config.toml
input = "log_mel"
spec_augment = false
win_length = 400
arch = "conformer"
qk_norm = false
positions = "learned"
kernel_size = 31
lr = 0.002
beta1 = 0.95
precondition_frequency = 20
max_precond_dim = 1024
adaptive_grad_clip = 0.1
steps = 3300
weight_decay = 0.4
Rows from block 10, named by matrix and row number. Rows with one number belong to one neuron. Each number is 128 + 32 x the weight over its row's rms, rounded and kept within 0 to 255. All counts start at 0. Numbers have three digits each. After the name is the row's rms in percent of the matrix's.
# fc1: first MLP up (model.blocks.10.ff1.fc1.weight, 960x160), inputs 0-79
# fc2: first MLP down (model.blocks.10.ff1.fc2.weight, 160x960, transposed), outputs 0-79
fc1.413 099:110165119140121150132155112118076123086130188136148148123065093138105105155090100128141128152159141127118046162179056162140125158088091135121219088159094141141091107160130098125162150120177160087180084126183119122094103166127133147113127151
fc1.414 113:089082130121167133130104148133089130176125201133152120136147169097136106169164129171051155150137062147112176082131117113176142187070123167134137129152108118103084145137091145125112134161139130091073160064099118160103117145167107165162161163
fc1.415 098:173149120149163143128149121167113144109151119111114142121151148160157106102049178152128066086214097169130157168181055120125146176107143127161169076120183156101115124151117102164116136187129142157153176117102114184096116108149154144138082142
fc1.416 089:145155117103111162118105097109101160144128159154174114139114168122098131113154128104135158144138128156155085109110128118132131105134103172127134183107111093135185137095182148104155119134118084143117150116148149144056136138149139153137160110
fc1.417 092:136112116141121129088124141161080077203157120136097132101113104112110067104093100089145114153089162149138128136129139146130101154126130176184069084115124148130102078096140178168142176161164154118109114156088168150142140092145136117199194130
fc1.418 099:192090051148168116173138193108169106094133197161153161078099100075118141145133095118093146130110102147177106152155156111177159106148131137151089165083136125110144142115184162113095144118160113128098134112140185127122101135136201107131156110
fc1.419 102:124172052141139107096150085129129155147160162066071096153135110142105079130121130151078100153110138086123137057139211094075132140165153099138116107145090110105129170114087110096104167092104067135057149163159174111068153141139100153118068154
fc1.420 099:184180115081080068094127070104058096102124110092089099153119162135095115171167067110129112128192089169032119180133085116106142135159132082149110101122114144179192125112082058128154155133128135100075139097125181152144111148149151112150125149
fc1.421 110:107129167131124100109148119129075145123149182154147133157134105154146114128150159127184138098152179079075123111078099082114093116149145111146150136118144126183125144104146007137109108010132129129091141098076145098169121142120134124175106144
fc1.422 093:139142123095144172099166082122124139133165192157142086165139096138128123143121154080097185139119125164111117092062101107132108123107111122140147085126105083114122145159196171182102131114136087113160064126077130087150135072134100153100134119
fc1.423 102:176145112179083094083154093156205172138112127135116144174145126142158156157100085134109056128168089168147147146124184118168095155120097155154166103125138092156150116089134138152181110131191144106193110113169161129149085117165146111120112127
fc1.424 099:130099092136117110150162131130113170080097116141102126153144114181122008089104135099210155135139106101161183118113144128177112127107102102135134130109117196189083146123119112078095098177106093188138127144142152178118138145108130111107108077
fc1.425 099:100172106083120102103097096178119159101150153121117113150126138119147028137113132104093152091114118169165158095177201133138142153126128145144115086104160115136117155099088146133153135140125070128178149077205157142093178110130106164133143162
fc1.426 103:203124121091100146098086126194077137169162163112134144139135122106076176102166134091114168147183161133153158204137178120077118161124125127110163127167086093149181120214106134074147156139109079131136118120146068141147107109147152107097151107
fc1.427 095:198144133081133060121121143054146167117105129120149122058111075105132107144184111124109166128135124082122122185168124194048117134110142095128121119099059182132104159099150200123150170178155169112137147091167154110113085155131099089146156108
fc1.428 113:198118083113100106092146161076112150171190110130152159146095107067125164127102076093069160078074132128096098167146155121130122171082124044091108177151140172135122120143138109070200120131118132135102174099114124116081149043141115078119052156
fc1.429 088:186123113072108102132104070177153170157185118149089112125173119163122099098163083121076133094091112126162091149150184129168165154118157133163084200149126120097174198158148073100102164142078135086122146115100165111143109111126154116190085156
fc1.430 094:173166138099103155136119107138092140100129129185084127093142085090146098125095132181135093052113148124072164109135109155142136132154124116162141139072140088171102129132094084175142100071107124107134132106150159108149132148148134112120115117
fc1.431 117:144133097117099113147103147159160131141184082078150060168109181178162135088100160083144155105133211126179144114110121131156152118128101123129159108165166098132138121110215129119116092127177139135155119128074114153137121114060127135070116123
fc1.432 090:082166113052140121186136157133144133158172128082141102186176081173143103160125120082144123136087076127168102132097088168102169130098150129158124171148116115135204142116122079134144144099147117117127108124082175156056121158145091083164101140
fc1.433 087:084123059058183061098112143175050169120113114053105109162181143099168109124123082133165132161148174138123124122171141134140166142104129088158095177077165119088162148159173055082079128097074143198159126167148131138142144119166138148161134105
fc1.434 103:128128068115142105138123200101159111085113135090133206114113113102110129125122182152143151113150107151140174104138134069158123175120109112177163080129164127142162059094113190101136174144138135155149130099141126063135107116114156173123118147
fc1.435 095:092096076167145143086128152153191122137131078125149136174146177097129143127137153149121108061108072141114104111104105150152140205122054150157169094156103121139084187151067123111107177165105119155093166117146157123110118165035106119127119161
fc1.436 115:108133122097114145129136110103091105106077121108105211150163048148097117121065080124141174109120125109072128123136148134135124069121118117165109106153131099109151135117143198136117182166140184163131148127142162124184143166106125128096115137
fc1.437 093:065106127109101164140113136107140166162129096120179101095141137128102139176119154171150143084073101165102124174124162146116103162105114161136126088115094140116102183114121105118164107115150116119070082121053167162184148099169170102102112136
fc1.438 112:180146134136134143146144179153142058130102068103103137126151090080102123150136134180129102138192058120169218170138134097105138150072098166128152098098170099144152131125096155141116161103103154151151108125124138128095097142174115145085085149
fc1.439 107:152145104108115122109121098110072129097126093144143120158165118188091161140084144091132128149100095137126190148120109121101146155140070102132168085079109117144105097165123148159102185143111146174102073145147177140100129118190105085067148103
fc1.440 113:178120082103098069128118150069151161070135102166112155162114156124105113126158146101162175119160135148132161116104138117206156152146155136143100076136121140125086124127121136105112087174138105096147163084134183124183161143101103187159123177
fc1.441 098:108059106126155099154169176174082090190125123150149103129142159157160123099145137124153134105141148141117155073170094089135132136135096162186100112187096135195158150148080120167073127143071162171069146091087129183123154146151146090117176070
fc1.442 086:168133097143122110098202165130184079116171109107148154096082118114098103142113078052171118135126168155161113143091170186148118154142103124175121170107125132130164112121120109193180131125128181185118087107110147139077157091131163108143116111
fc1.443 092:149066092077098119103100112119125097126123143140112104171138144103119134138080148130128081120142100163075129074157106146143089117085135125146138113100147151149166168074095106150114158145174096106131087123208112131117076106075132125093089124
fc1.444 112:139141102092093100164144025116095129106148107117161134161102140077104098123136099117149076110131175219167116095085113090096147124099109166138081148181071135135089118132174120136149160178136154128165092126126129159160107081204132141089123141
fc1.445 097:138141073126182167108142159147136158095065080101099129170134143141129127128082126113126193127086107120128126080134103132113057121179142143167122184124136107155092098123074158112107099129123138141074132148153149142162167139155034105170095157
fc1.446 105:146089110105105128115152098132160111144155156173135081124119153075074116115113181095080174129112096102119122159114163125067082075195140145169119071088110200167104162099132090153127143138156174115143163104146144127135116166113151133042103098
fc1.447 108:170124131194127115136149062073084124073139160144110113154091079138114099083132109109109094192146148134146153186155128142145172160107127157087127130143134099144090181084111114114057153168090157140101075114165179132065121151084072103112119105
fc1.448 103:106113154072146090118116114143065096152120204144107118174112128124108098097090159123172154143142146121093173155128141129129138164144157099181117089107135130140120143146167148132092139115117111169158109085138174153127082172086125139135174177
fc1.449 091:121118168136161123170108118149136120118168147152139125118151142107097084172149086125107134116174185082139165072099141093126087157096112102113138102123164185168136118122104126094139103107171126164152129109148160082154069174183172160138157131
fc1.450 078:102159128121081083175091075135155196073154127141100068124130174126116074086141121115151100122111152126140136066171180134168122100097111083114154131133089119140129072117198146113179129167131177131094140079115135156124141118097150096164174144
fc1.451 082:124164185136135129093119061154185118122103148137157061145119139166124108103089139107110114148135157080098144181112150140144150110137142089140124128159089107155179142137137081075150129177182166117126088130087096118103119146127106101130145137
fc1.452 106:154167151086107103136137108150144106069123083083116147103150117096161160112074128061153146128164133148142117094192125091188126132071088117136173133134165156120156153085150115173120082138143120162149137075094150099111158159081150112162103170
fc1.453 096:146164148128091105133145125103164156123084168114154130097151122171172112131143158078125088067154166124104140143105189150154123156126161095101137073107099127136122179132157171172076154180101052137120119140111152160051139193124118102121125143
fc1.454 087:127149062188120107126168076140093116149081177146070088148145154156131107176100125187243140140153149138108204188168097085089180112109092100151139130132101060156142130130115124180106136160129171172143136124143099120136136107167117120131155174
fc1.455 098:129114114124119160164068147130168175101118142097154154106151131072159158117107107129124147168126088131150159132145106152148169147096154091055118178129158154113113147146142125124190097107150101097140126139117125134123083030141089168077129095
fc1.456 103:194122081133143156084059137093164088192138135155161135085144103105166135144110050066103097145134159132095108099134151140104086130141105118124102146116138201092167117065123131170143180109102157103117060118123097100144186092105163125135154151
fc1.457 093:141131100130113151127089129100114176101136175134119064119189153104076169096128103126145110153126123092122177150122195105104121051131142121144132132113048198080123108132124142097170141101092128167148119088170156176068120132124114128139093120
fc1.458 101:142133096114141149124183141143186092153120110124161137144187098127120095208139063142090127107150098138125135138141139144116130114155170085090090142137116099069080142099115175085172089147140148141120092133209181136096115134180099153074149134
fc1.459 105:155124110094145170133155203135132124055072148135189214117107103092110126163104110167148138088137127127162168198119122135141127113064091083131141141062136181154141164109098128148111132116128128120089178152058133117130115112085147095139105162
fc1.460 117:108130080101112075141084101085166148165161099073162112107112153162097076151125152157221037150129182113135134138109143069107167070140134115151119126151131094056095158076138115123175124127167153150149136115083164097108171116133139099098138198
fc1.461 096:190115075163121098119130137142094088104127115213117154153152128115164104146069127135125129131135115124102109126084177075118109068082150241119094092171085141152052168127142122097150126130197118105147179096131176077100138128160114145169081148
fc1.462 105:061087137099073142195094110112118110133169108090120082119079143066108081145140119166113077059113218139094096114088055108123187155115143116121112129116178103161142117115141120095100124143155108130139148125120123134148102117160164118133159122
fc1.463 107:150124150134140128077122105137101185141130132154104155178153138133162121188089086080100079089176160107163115155125123124100158122138100114072128138098098083129095154128138124151081153174122116118122123068155131125095168130088126138093139053
fc1.464 109:113116118098193131136135061167087106150128087186116183108144120129158149053132100083129088120105100133104115136078133116145105167109093151157185099112087165144136160163072084188112153085080090145154097109158123126138134144076089139103084101
fc1.465 094:141134114155120108133135101109079102135143141131152101113185138130082132182073139134158089143105084097100184160121091143088161152054058096148123102101121124134130138146144177133134115175076063131078066124085125134143052098130122163112071147
fc1.466 094:118066093097118116127116111080117115154125066106124122155130095103078111098158174124177144128117146146092096119099190130146137095122141115072102127137061188180163147097130136184053111088108155152102126075091144122144125217139210069207092139
fc1.467 107:200149143162090166159072179171110149142152124177119155165102122190097140147106114135067127133148142072120110116147112061136088135115155130105156104143140193113120082092110149101099157167096177210087111162141083099063134114187108083085160150
fc1.468 099:114148095070120144140119095146165126094138149125166081109144138078172158155136070068167096130182167090114153134151097074119168067102117093094124121116110094195153177148128080120157174147133123140063122064147173161080107116125134156081174149
fc1.469 091:097130061114173140137125037144114213117082144167133153141137165128045111059152147092159140131137163103123127135179142128111104111084092188134115123107135130125095119138107081142069181170134113165090115139120040091129124169144165117154105134
fc1.470 103:163105146028117118102147130105151096125146174180090128115092115090122126135132174163120124168165147133083118198130190158086150094157141109107161143059143158111153083119156133114102118143086116120139114132146120067109111094191168093177135141
fc1.471 109:138120088069110125113099144116123128092103143123092185159146087046101112155129162102111082156102095096166157120131105131051081097112183103166118101151104160123157110127151117166114103139146159117031164101108137131154091150085062082106197133
fc1.472 098:138071155099157126116157128115106114123152125128074131125101110116160128129165146093108133116077153131125148130239123063140070106123129103132185104166102150124150138115092169120169152127122053129133199156124121173109121189126144129152097136
fc1.473 093:159151107115142156110133097127103103139114114165141105138136107145152174128098141126152135152096113095132182102155094144103111107154106131157143098077103064096153126123102169112110168242108157146145120116149179113099110118085174081120130123
fc1.474 105:127126143161133074082147115082191129086105111084157155172136172084077114183101139132105059080159142089149112137129134137136082124124098128157118156094108065167131126109170169094119189143092078092161124084106119146096108153181127163113130171
fc1.475 098:128138121102077106138099121211157124092102133122122138107137088134147139126143087072057141091151082096150110174209111133089152129071103106167089143181104154162170108117148142133126172089140106095122097109147141125137167144150141072203138119
fc1.476 093:090137130067092107116126156134095159122127060096098153182110121091103118139124072139114076146127131098107153154165088129079136151047110122123083079086139150083123149095160054103088151131127106170111094147188161084124084159127118137133135161
fc1.477 114:172126088143104139142130102108156173167138147110119080130105118072150153154134121175137118066100196169068126088116125103104123086144102119151141071125148132145195128126127114114135128122179157158137163121141134144101070167130080114109136142
fc1.478 098:129103093101137149117096153094137085154124151127080055101143121105109092109136224190083129173122170071090137094153067077116088194125121089150117109120093103157197119123048140094172164153132138141102097094166115147101109137140090079054124152
fc1.479 108:127136107085157136090189129126124069162163111123104130104132141162160121151138109103149146045107147104072096158110207063161160116132107135090051123161167155089132145164120128153137182121102203185109110144146148150129176109177168081143080127
fc1.480 103:192187119143113114108105202090156200135132099165148157145104107124115182121169122099090097166094151107165121110135119087139111130189106122134076171156134165213155153107104175064074127079152221153159140123148138123061154151120147166122139132
fc1.481 118:148092131140160155136147163098099123081109118058104113119144135165151119076110150159118109136117126102168100114167159115141117141113133076158114095127071128155124169158154175126129128087164136172125146065142133095115098082132149104109142138
fc1.482 094:142187206193110197114121133107115144129190068094130135076153126180120086111126090149102088091160126135125099127133096099141092091157083126183193103117088124089139098107066134147191206152106153201166127120158171082148073131087067112205164100
fc1.483 108:139188091099193058192122065134154139148133127042099102155078080160110114090108117105121144152152188169055126116125116140152233112148137114129112133141116115079117128117152092105122090027142148132176188126125082093140136187138103113120116084
fc1.484 091:138159112096140103151158067161149084065140145096154166117111127116103114201092115088162075041136171145112131152126080071122089099154067131146136135113084150138124119084141107149139211176131140165119134171141110148154104124164119207130133086
fc1.485 093:099203138155108092140119111110158148134180116117095151166139135129174151119136135096136100137117179153094175150134183120179125093091087135111118112141088070255136177122138101142151131118079104139108111093086151082126123165065148108160138074
fc1.486 103:181102098102161144111077111136122113117141138082069132145153138062132170105177153156168114081093180122091126144090131123132115085118097159115114082139143110123097115108140086132102066135151165080078091178164136163134087101067066206139159125
fc1.487 103:174184087070134117099134105098147066030122152129147146143113172127084077122126132094173088147137126122135109102052233111163155154110092121140122070117088087146086182082118100205089084133084129151100136120127104094126133148089121125139123158
fc1.488 123:143133132184138088134134098129162147139142097133137070175098070103067103117112195155155119158094136091196149166117111155118101110102109064088164132115080107070112207152147123119181121154124148138117131156055102106159153142116122055104178165
fc1.489 096:187118104111074127105126129134094141126098088084111078160118121117124191148131112128101166181140117083130070104075106110137109079147080132170128117095161172149208183168141155135052157141153139155133166140066106110151183170119164166060142085
fc1.490 100:118086098104118134111078112123126131076156136200114090148132103184150106130104125191137129115190136127118104126093125149162130092189171089155124099070133182074107108124055109201111106136149179121121134121119136159154096086124139084125152103
fc1.491 123:158101121144110118171122062105141143112101085102125142107205104141109152133132104111149163150099172168113156130114188123182184100184098099133087104146167106161095163134087114151138145101104179120144127088156136110077155136160122120115157160
fc1.492 086:134101144127211104066136161094168146174127120156119105114087156078144167141151109122101137107142124146168072148145132136177049152122132064118112151083195157147099108160078157151167082140138118079127132088177137117128141163162123090104188114
fc2.413 100:152239139141105152108104124072095116157127190131148109068164156126096178049149129138185157160122133111103183123099109119101023133158141143080072153113097096149164179092103156115152146119130152116147145115091127099163111098161153091134177176
fc2.414 119:141119147188122080109081135140140131135148123176079117165100112073120166123180132126113107126180051125074133094067120162089132094128072166115147079147149130169148087156161118098066129142163117132118147150134129138132163175165121174140102107
fc2.415 101:091141152082075138091094151128106163172143080082095157171137142146207098151077097162140176129098142119119060155124150199108144073132085133113163192133091151122112159116136126160158114134172164109150155084187170124139120144069133153091063117
fc2.416 096:034101091107125114059109184191164118133120097168061128123101090074156105123144102118146181074117083138116136112083177155080174203177109076110105211132102154123054121114080095127130124086119127099106119042083111123160102123111161117103126102
fc2.417 086:111162137141091086162086105159104167116125119107162151155131161093082153129131137105154127149135079217131149102105166132041127086100090158146105110094189109169100135098108073073156130078150158185110097132123132080080059191147118126135099150
fc2.418 098:058148163151107128068100136124130160140156116169119122202094174162125186108118130116104115054166194116131102149067136050143120078149138147181123137170131211194108063109117128191158116122145213097106146094159117113137119159117105120107151173
fc2.419 086:173043095124112142135116125135112122100119102140102170142104155154151129091176086057138139129088160133075110124134120159162094112136108169109070045052095141067147131172125103165085133179209118077166111139138162098147083115113146112186233145
fc2.420 106:089130160133146136129085094177149152113199133105064095116095096106122133136119134134073132111142100103156117097101158127140196155184154151078121089038129118154166142106155117107132144139151155130083086133101063143202110141095110131099148084
fc2.421 106:159126127128091110148117084118158147144165125100118116179183166072147136108100167129112193121164125151174127106103207163078152117135156140117149159101098122117165157173174163104125152174142146148186095234080101108124144096134129151078147174
fc2.422 091:122115107147157073118141134156099121118119087091152185057098189125192166143191149153092145099148208097135144164145138163170161171177118142104126156160160190066156138111110066113189141131120137102125179130149137097105173107112200148080099099
fc2.423 118:040069123085152104142069148079113122151153088105100163199125103079137109101132145150113132132127132146140148070124073142178130125135095166141160113198160081105115076128110155131083124126109132125115092046099099130084178150125130128110157111
fc2.424 109:201096109132122133129135102079105169115109153103179174133112154111121166187086081131172110135155125140099199047119121155119124114159103105069063135110075113081112110102107085098075098143150123111125097083203127068094134137085111096090109076
fc2.425 104:094156170125163129149124132118159116137099108083138113163108173177099156094107162086120157130061129150089145150110078166145143143146162169157103049151136170145135155090118091106172140114148145114121126126113121121119106121098138138117101172
fc2.426 112:099045111140095055117150082114106133097116136100117197113088101120182118095156180163130152155121060146185103146143081135148054142138130147105094170084151165185176106152072133219161084106108165147146074147132104169123094163134158183061115176
fc2.427 095:136115138090101134134132188189075113138132106128116130179164180191124204142092093097142141133147179159108101091108147137207142107087164117113141122142100132167169130156156154111090127106121094149081122093157119160123167158122094137139086167
fc2.428 107:117135133166154139113163178168110110115119131114112126157169153126125178154124134117133099131102105083045137086149115111124159168137157124114118180101117122067125114113107156121171121136072162107072133067129127155244120142125128125119219127
fc2.429 085:056108090081134151095145120118193115162142225181148168154146147074143147138149163139139068157081122184092082113126169106075108148145151134138162155122170170076131137176105091126168129186101130194111183063122110103123086160148088098101166141
fc2.430 078:074109133159155110130077112142158144150117083157165138173155141127147100141113167075143099123166118117101108098091151214120098203132095142130120134175133140089127138101099163083131103116138136166135161178076108092186164120151089110151124123
fc2.431 117:132163169068178129172166124127147086139159137101136112160156132145097122147087098217153161148158081171150210087120161157088145157163100149134102137082115117117165154118122123088145117125087081199125146124105127135109154138101114142101165101
fc2.432 089:122140161169127100122134118182117072105091183197100109125117134123093106165114184109108160154126137201047151186133131128115073137117118117086113166087152084121123136160165182105114081123151137112106131117138148101120107123147179125115120105
fc2.433 079:148137137133113146211103154122173068139130168056087166142147142142128142204119111083098127164149090115133176129101139094122075139127169109171119124099095103120163125150147143195132146167061058086144180107129161137123101168148107177129134136
fc2.434 104:177065106116106158187112094168075179158156135117136091110086156118117119149113062142082123125118160094112094143134156152150092133048112110103101155127123148126174165131166172130070107149148152137099107103164139150092144182113111096078099155
fc2.435 088:121119135119107182111111082118173126121179134084114060160140160172125130086104151178121195111070135159109146137071160095124135137180085124093121149106111067140120130079175147107212143117121128134115088121123093146059169077150085160106175138
fc2.436 108:160137183109138123190120058165170199141104135143123170138121128141177111117160104108105111133103141120169094154111119137162087137059122150170104091088111162117092158088047097161154123123093152063178114153130151088092124056090147120124123161
fc2.437 101:153069094125166118158122213195106102150149114206130083101189166089081128124155099133125177135165129143177086126156132086130162124098135124143148149150169167134113122151128093159129206140147164126135140137136090075086157172109143117127136135
fc2.438 109:130132082140088107104155100104121167142130173088132142128108152157155146180104065125075147107131142123174049138176169108132093062108148083077155113109147212133126132179132174143115116136154196123157162154158175128134114130122156073153117122
fc2.439 111:063123132172076142186142126145129145124097146112084148052093167085118133147163117130130099117134119063115123106176122090143127138157147096199134051174159162142100158124152107095111162129140106155139142118128109131152086117156128142150097161
fc2.440 104:152142184142106125130144140114088122176132128091176072165125169125126088123086116142097103110102041089172075142117140119131143152149169191152099140185161130150125116169154170113184195123180131149096105100077127126111117163102064085111140134
fc2.441 099:128181106136135075145085030132106147073165090059164153110100156175128126135167118101174135128112095109148089178130095094195136097134118121102127190115192169188083135085136083109170162078174137179119160123189155117075091108144091106134130145
fc2.442 080:108158096047184172114087151106164171113097158109163130079087067098097149118144140118143159163153115139155081111118139138126114097167081097137093124107100122137119125192101120127126158145186132099125139141094115094116152145143064060122139162
fc2.443 090:109131132086133154116141146146099129119169095073131121144090173125060088161183160096145161125119116134152130134135174159161116129119110136113129103160164115080147119143132095117103109177111183127154119079186197126060150076180088103139160141
fc2.444 113:091144172133163162136078196144123076146096188113101066202131161138105088140084126141169095194153134120070155112174136107064066155177102144120092159068157082105141134140127111076116158125105133141117129078092114162109118122134170120157141131
fc2.445 094:133122173117093060156132176143093107115167155069168161125129186135134195169114170141126104074068126155157187119142145072150185126106168113084153087126073128092138126180185183193166154117115165170134104143113159129124108152139113116185182121
fc2.446 114:136136120142172128087133142077168093132138141123109163142105161116074112139091142129096126134134145098135168092124116118150117175116216143155151160116128124092085158151009164138136105146078092124100125139071131130148116149117189158147066146
fc2.447 103:105139150120118126154135134203144197059127111139132136106176170177125139114116132050112142104107182140107124114063149105155118101058140106137180119174142158138197150143117163162108137150157162105092111100115101113160077112138122101159153166
fc2.448 097:100154137112151129164133124127134111159128137157109141106160147200128148101122134072103185159147113073174163078102142137159076174092160136140089143157116139083124131113139113176078143136147133109137093100115103117104078133185165169067150164
fc2.449 085:095088142184168147127103135125156174152094126161202160150172183158171129142149076139118113119139131132123155114100159152073115107106126120151116155084083147130132090145130163154168134141126120180127162110087166141112182177144109135070156108
fc2.450 088:129124130143119186106161153151113117136099113103172074123179148147118136186088122200143143188103137107161154110129079135080148090118112141141106142157112131108106122178156143158089128060146151109119133118112100092182110114119162132142107139
fc2.451 090:194127101131159127115154120102129101168162165117096103085072081090087136176164138148147130108151149131168061101137100174142134067168143109141090195133056179119126069188151119130105108139100112120164170071161173114141112110147107128179109119
fc2.452 101:088115116107142142082108146136121151202069148090153148158142123153160154068113121195191130141152168124118118126186160165095150138164119122151170084125090128137118118065125152079134137132116117081147204146131116127107144083128143154092084150
fc2.453 101:148066083144148098145125173188116069136099152119048096131148071110144132114144131175139144139167143113124112132166126099183165128112091166086220107163198111143169091145137101131111101082196150095133083135102119148140135121153135144151086139
fc2.454 099:052141140144150108089119133100129120119090197064107076125184141123102099098122186081155162180153093117146174132180162127140173134144139108168109077097066138146113109100146122150098155110134144155127184147171146168162066102132121107154053104
fc2.455 096:147162118097123090075109120059098127139114058123129166152139095079073108105136119164170078049127133136111084115114160102177112193093027051172163165092138109103155111113099110166124089128150103125131094111110069125109090148128096105141111142
fc2.456 089:157100145148171123118169111123052147109142143098164140127191119173110102090166112173115083165186161135143100173138152144167162142154083105166116076095089118125081074119092144158168125167168147159173151137155128127102102054164149142146078126
fc2.457 096:107135136109172132107153077141115081149141145105070181165111096160084169167111131118134078145157076137137148050094156101161188198049070184141190145144122106118174116085102127134141140122184156162081142090106114176167088109087137183110135145
fc2.458 103:161104168128097113066105103139049147104164138134151131170091088160111131166126088110140144118117116045115083076142137113130116135080086106088150041089151145152132094137159135119131072145160111097098147124044110133115133118119131145167123135
fc2.459 107:157154096129138133148207128110117115140175096126184078152110121146198103164071195102102100128148135174146123101113126115141076155088145109117122139130185160164111116163182115147085183161163179130120096082160135067126144084163133143118071105
fc2.460 125:131064160134129174115166155136145148170135146175082132122192167124214144115103137143166130110189132101083132115176154077096070128129131120152192152129124092178114091186145176128155208105133192098135143147135160098080133078143110082166152140
fc2.461 100:064134075073112135124150110082114054095094112113130166083059127122176064204148131149107096114139084115110151060171083105116132088092116077182127073096213146117163129149089124130124149128096112130176118111106189118124086156157117148122153121
fc2.462 101:092143097045174141098191089168118094151074114147066136177135131137114156132116116082104072140153153082117131119108130120129151113108200125125067123088111160140116193116129156106079093105124142086141122081158140068171126094176154205166122127
fc2.463 096:057088118096180158100150081124106183121095164142109140130141168119110078154156155132183175084070147158142127133156135188115087104152140104155060068155091143150172161114133089152102099125064157139135101114095120159155091118165157107129118119
fc2.464 105:132149141174044088117096104126097090154111099089116098138150052158126110092094106129186125086088107149144134111161148157129098123089115134141120096186115109109119187110150107156130153113136170165086212048106169143144165140121175091106093208
fc2.465 103:110136091151123153091091116167123192139132105093145146191170150120141041118141119158169114161106117133109069114062160100160139097137146084086175130118159140126028112158160072099138141132129175184147105130153165178124133117140109122162129153
fc2.466 090:121117153145152139139118141114161104103117107156109101114168146117108102119099128110146148108122124079093124188172144117060122150144177066135071089098146111121104115116114114141119072165073106101070143164095117112150179118192114148108145079
fc2.467 109:120124114164130127176146118057139169144069146104180179086133123159106170099107048116046072125132148091098096166106112135121127128143132125118185082135148095130098126125116103162071116076164137135150150077180114153112128131136118170181159143
fc2.468 105:144070135139176152105179146116167089151092106110133085161118137181152141132108075134112106130137116155099137056104108140055095063143143103091145136190082200173164098103124128156095148123098095080144156143166123135109122159116121153160136197
fc2.469 096:164178138170135130125114184107100108110081193135105161059109181100122116124097091158132092135083086113165119118181151085147117146168119142092093163175089122139177144127140130122148126121158146118099195122112144128090062184089120091096134131
fc2.470 104:185154163117175188176134127106118109071156080116143113093122161125130142105104079131144125109125082163132104119112145171082159076126107170172064163132126141122177168145151157124121109168114144147127160118160118164153109160117132177099155118
fc2.471 103:174139138114077161135137054072120063122129130137139170124108127221159118170113099104087159092105139094124103165097116108107129112133166184072130146127086156116104142136121187102136143163077114136108124126157133122096074122122159113077126132
fc2.472 096:149124118131147207140074128137110144115163142159145125114111149135154079123178101138109128133160205099148121146147083117118120168133097158137088059097083124100077121135178140148161067101175157143183104194085076152153171125113136129064106114
fc2.473 094:047181124115118085140108167123088140113106097148155141141029130128058141117191162159135181147095122122160102156108129105148098141105115137100152125178158147147157128091122084129165135102113115121118139129174082190089078180131178139093147157
fc2.474 102:094079171006166164109101107069114214147122119106137119127093079136048110128112108091103113095122145150140118132149174114145198066111132138180104145132100160166124096101113141168133119065115150117145134124108134123083102063098129121192092159
fc2.475 088:137083140155113133104128147128105108173144133168143126136104154124179127134171085127155110156160196132110185124069155098188095086118164162121132097149099117125128127119067132179136070125140163138179141137139072152148134172128125122160110114
fc2.476 089:134151069086071143043112139193083102146103166144133130137128124119152119104090061082116156118123070088095163089136205153146080095126147142150154134173165147095133163157116132134109163153127179121104104097151116127211144109143155089109194159
fc2.477 122:099080172100112097187146125154164189131155135113062187156114143139159116135102136195106096120152152092088180106124167143078128111148169150087093098138147082139153094146168103130063064096127119090147081149113149174115157145105126161149157062
fc2.478 096:077096124140145115150113110101094147071169134157081136095113091156106137149092107089147144187097145137130166159118162156221106128119121091114098104069163124146000119164197126132154147109174123186112085148157147116110084151158158059119149143
fc2.479 103:096137140146093128172189167096186165152156168110193171181113158127134139109098130084112117111175160136096115141171162142116081159098075125163170161143073157140128115087162085155117150102104133168143169057120142112115127162062114119089115081
fc2.480 094:140126147151075145150176150092060086108138097134179141109110160179130154133112151168106144146102170115124107126156148160101123110151073180122146151145123191119068107183086125173134079178107082120104133135094109168182143105121067082114172140
fc2.481 125:156162160167113155127091137167169146156134098127147155193094126139121143096155118080157149088122082188109082184094139114113143165118151091077085110129107177119116129050105104145147127169136161072161163199119141133157148115060072141118110139
fc2.482 091:169161177149187096143102178049144166127131140103121094109093182147108113136134150138116070125171123094157122116107122134112089121170126084103158161130115148083163100158144138195141112056124082096118133090161064074126151132129139141135139104
fc2.483 099:155060135147097157105080121090139086152071083176109165143159122095058118109135094185130133207148118113137130124106126135129160107136119097034090107139077107111101094186118103147102070122123070094084113147042109183120144142137090153126136155
fc2.484 096:138084159117105175130109179144133137136103078104121124143078078168183135173130143143093071075060106143123115141146097201090195131121154096122106137178119156101130171181110167136182183084108133138121141080191154173096154090136119155142104158
fc2.485 089:139109085095130082118122162151151053092089082127105089119062089153155175165101139139086093103159119124177130177165076197135122124144096106123209156150163141140122134158105113145209096106154126123149098173091082192168111140158127109118141129
fc2.486 100:136146080168135071100104104144127182137163191100192129116156100161109202113115097071123134065133149185174082052193175119157130133119130086160176125120100149112160150134156131129138189154092150142143105156104184120091121170163116099145150118
fc2.487 100:132125113145082075127203163137117108158107142132185054079102114140109096185179146110137092170082103138139112184160078201113080137110144145111105172169209166102178122189167138115159134127153115116120120106141118092047121121149091087143159148
fc2.488 121:110182164146109156134140143139120137122116096124148135113070165137116155110122137115155216063103117235099177150135132110198122124093126158142182152187122123097100101102073164091151146126206130125110120139106116162144115118131148129175132156
fc2.489 094:118160146109139091098122089156096149133180105129149172156119076115106108103163119199127070169156111100126106174104098130131164077164136188122103098119181123116142180148117081088062146104113195110188145089105154150156160077095113142159130076
fc2.490 101:159168102149127134127105089140076116089146131092098157094175149115102087097100147136139100182101091111139098118164154049116113172143114208117082141140203126123155108135184162094089194087165124156069158103104103154179106135156142177102086131
fc2.491 117:083120148161136123095160152093124133172124146099110099166154134185079084088073161160125135146195062173092175195149189154142110150119116142170110142135091126137083129064120118101127122147156062097113109097074144075149184090095082106100117093
fc2.492 089:138141128119106184154153161154135140136154086103098116178170077134132169136130102069116094120142173151100182138174132171086151162103094122155166129163068126193098072108140120111145150127087188135110089153143121134125094155137091153125126213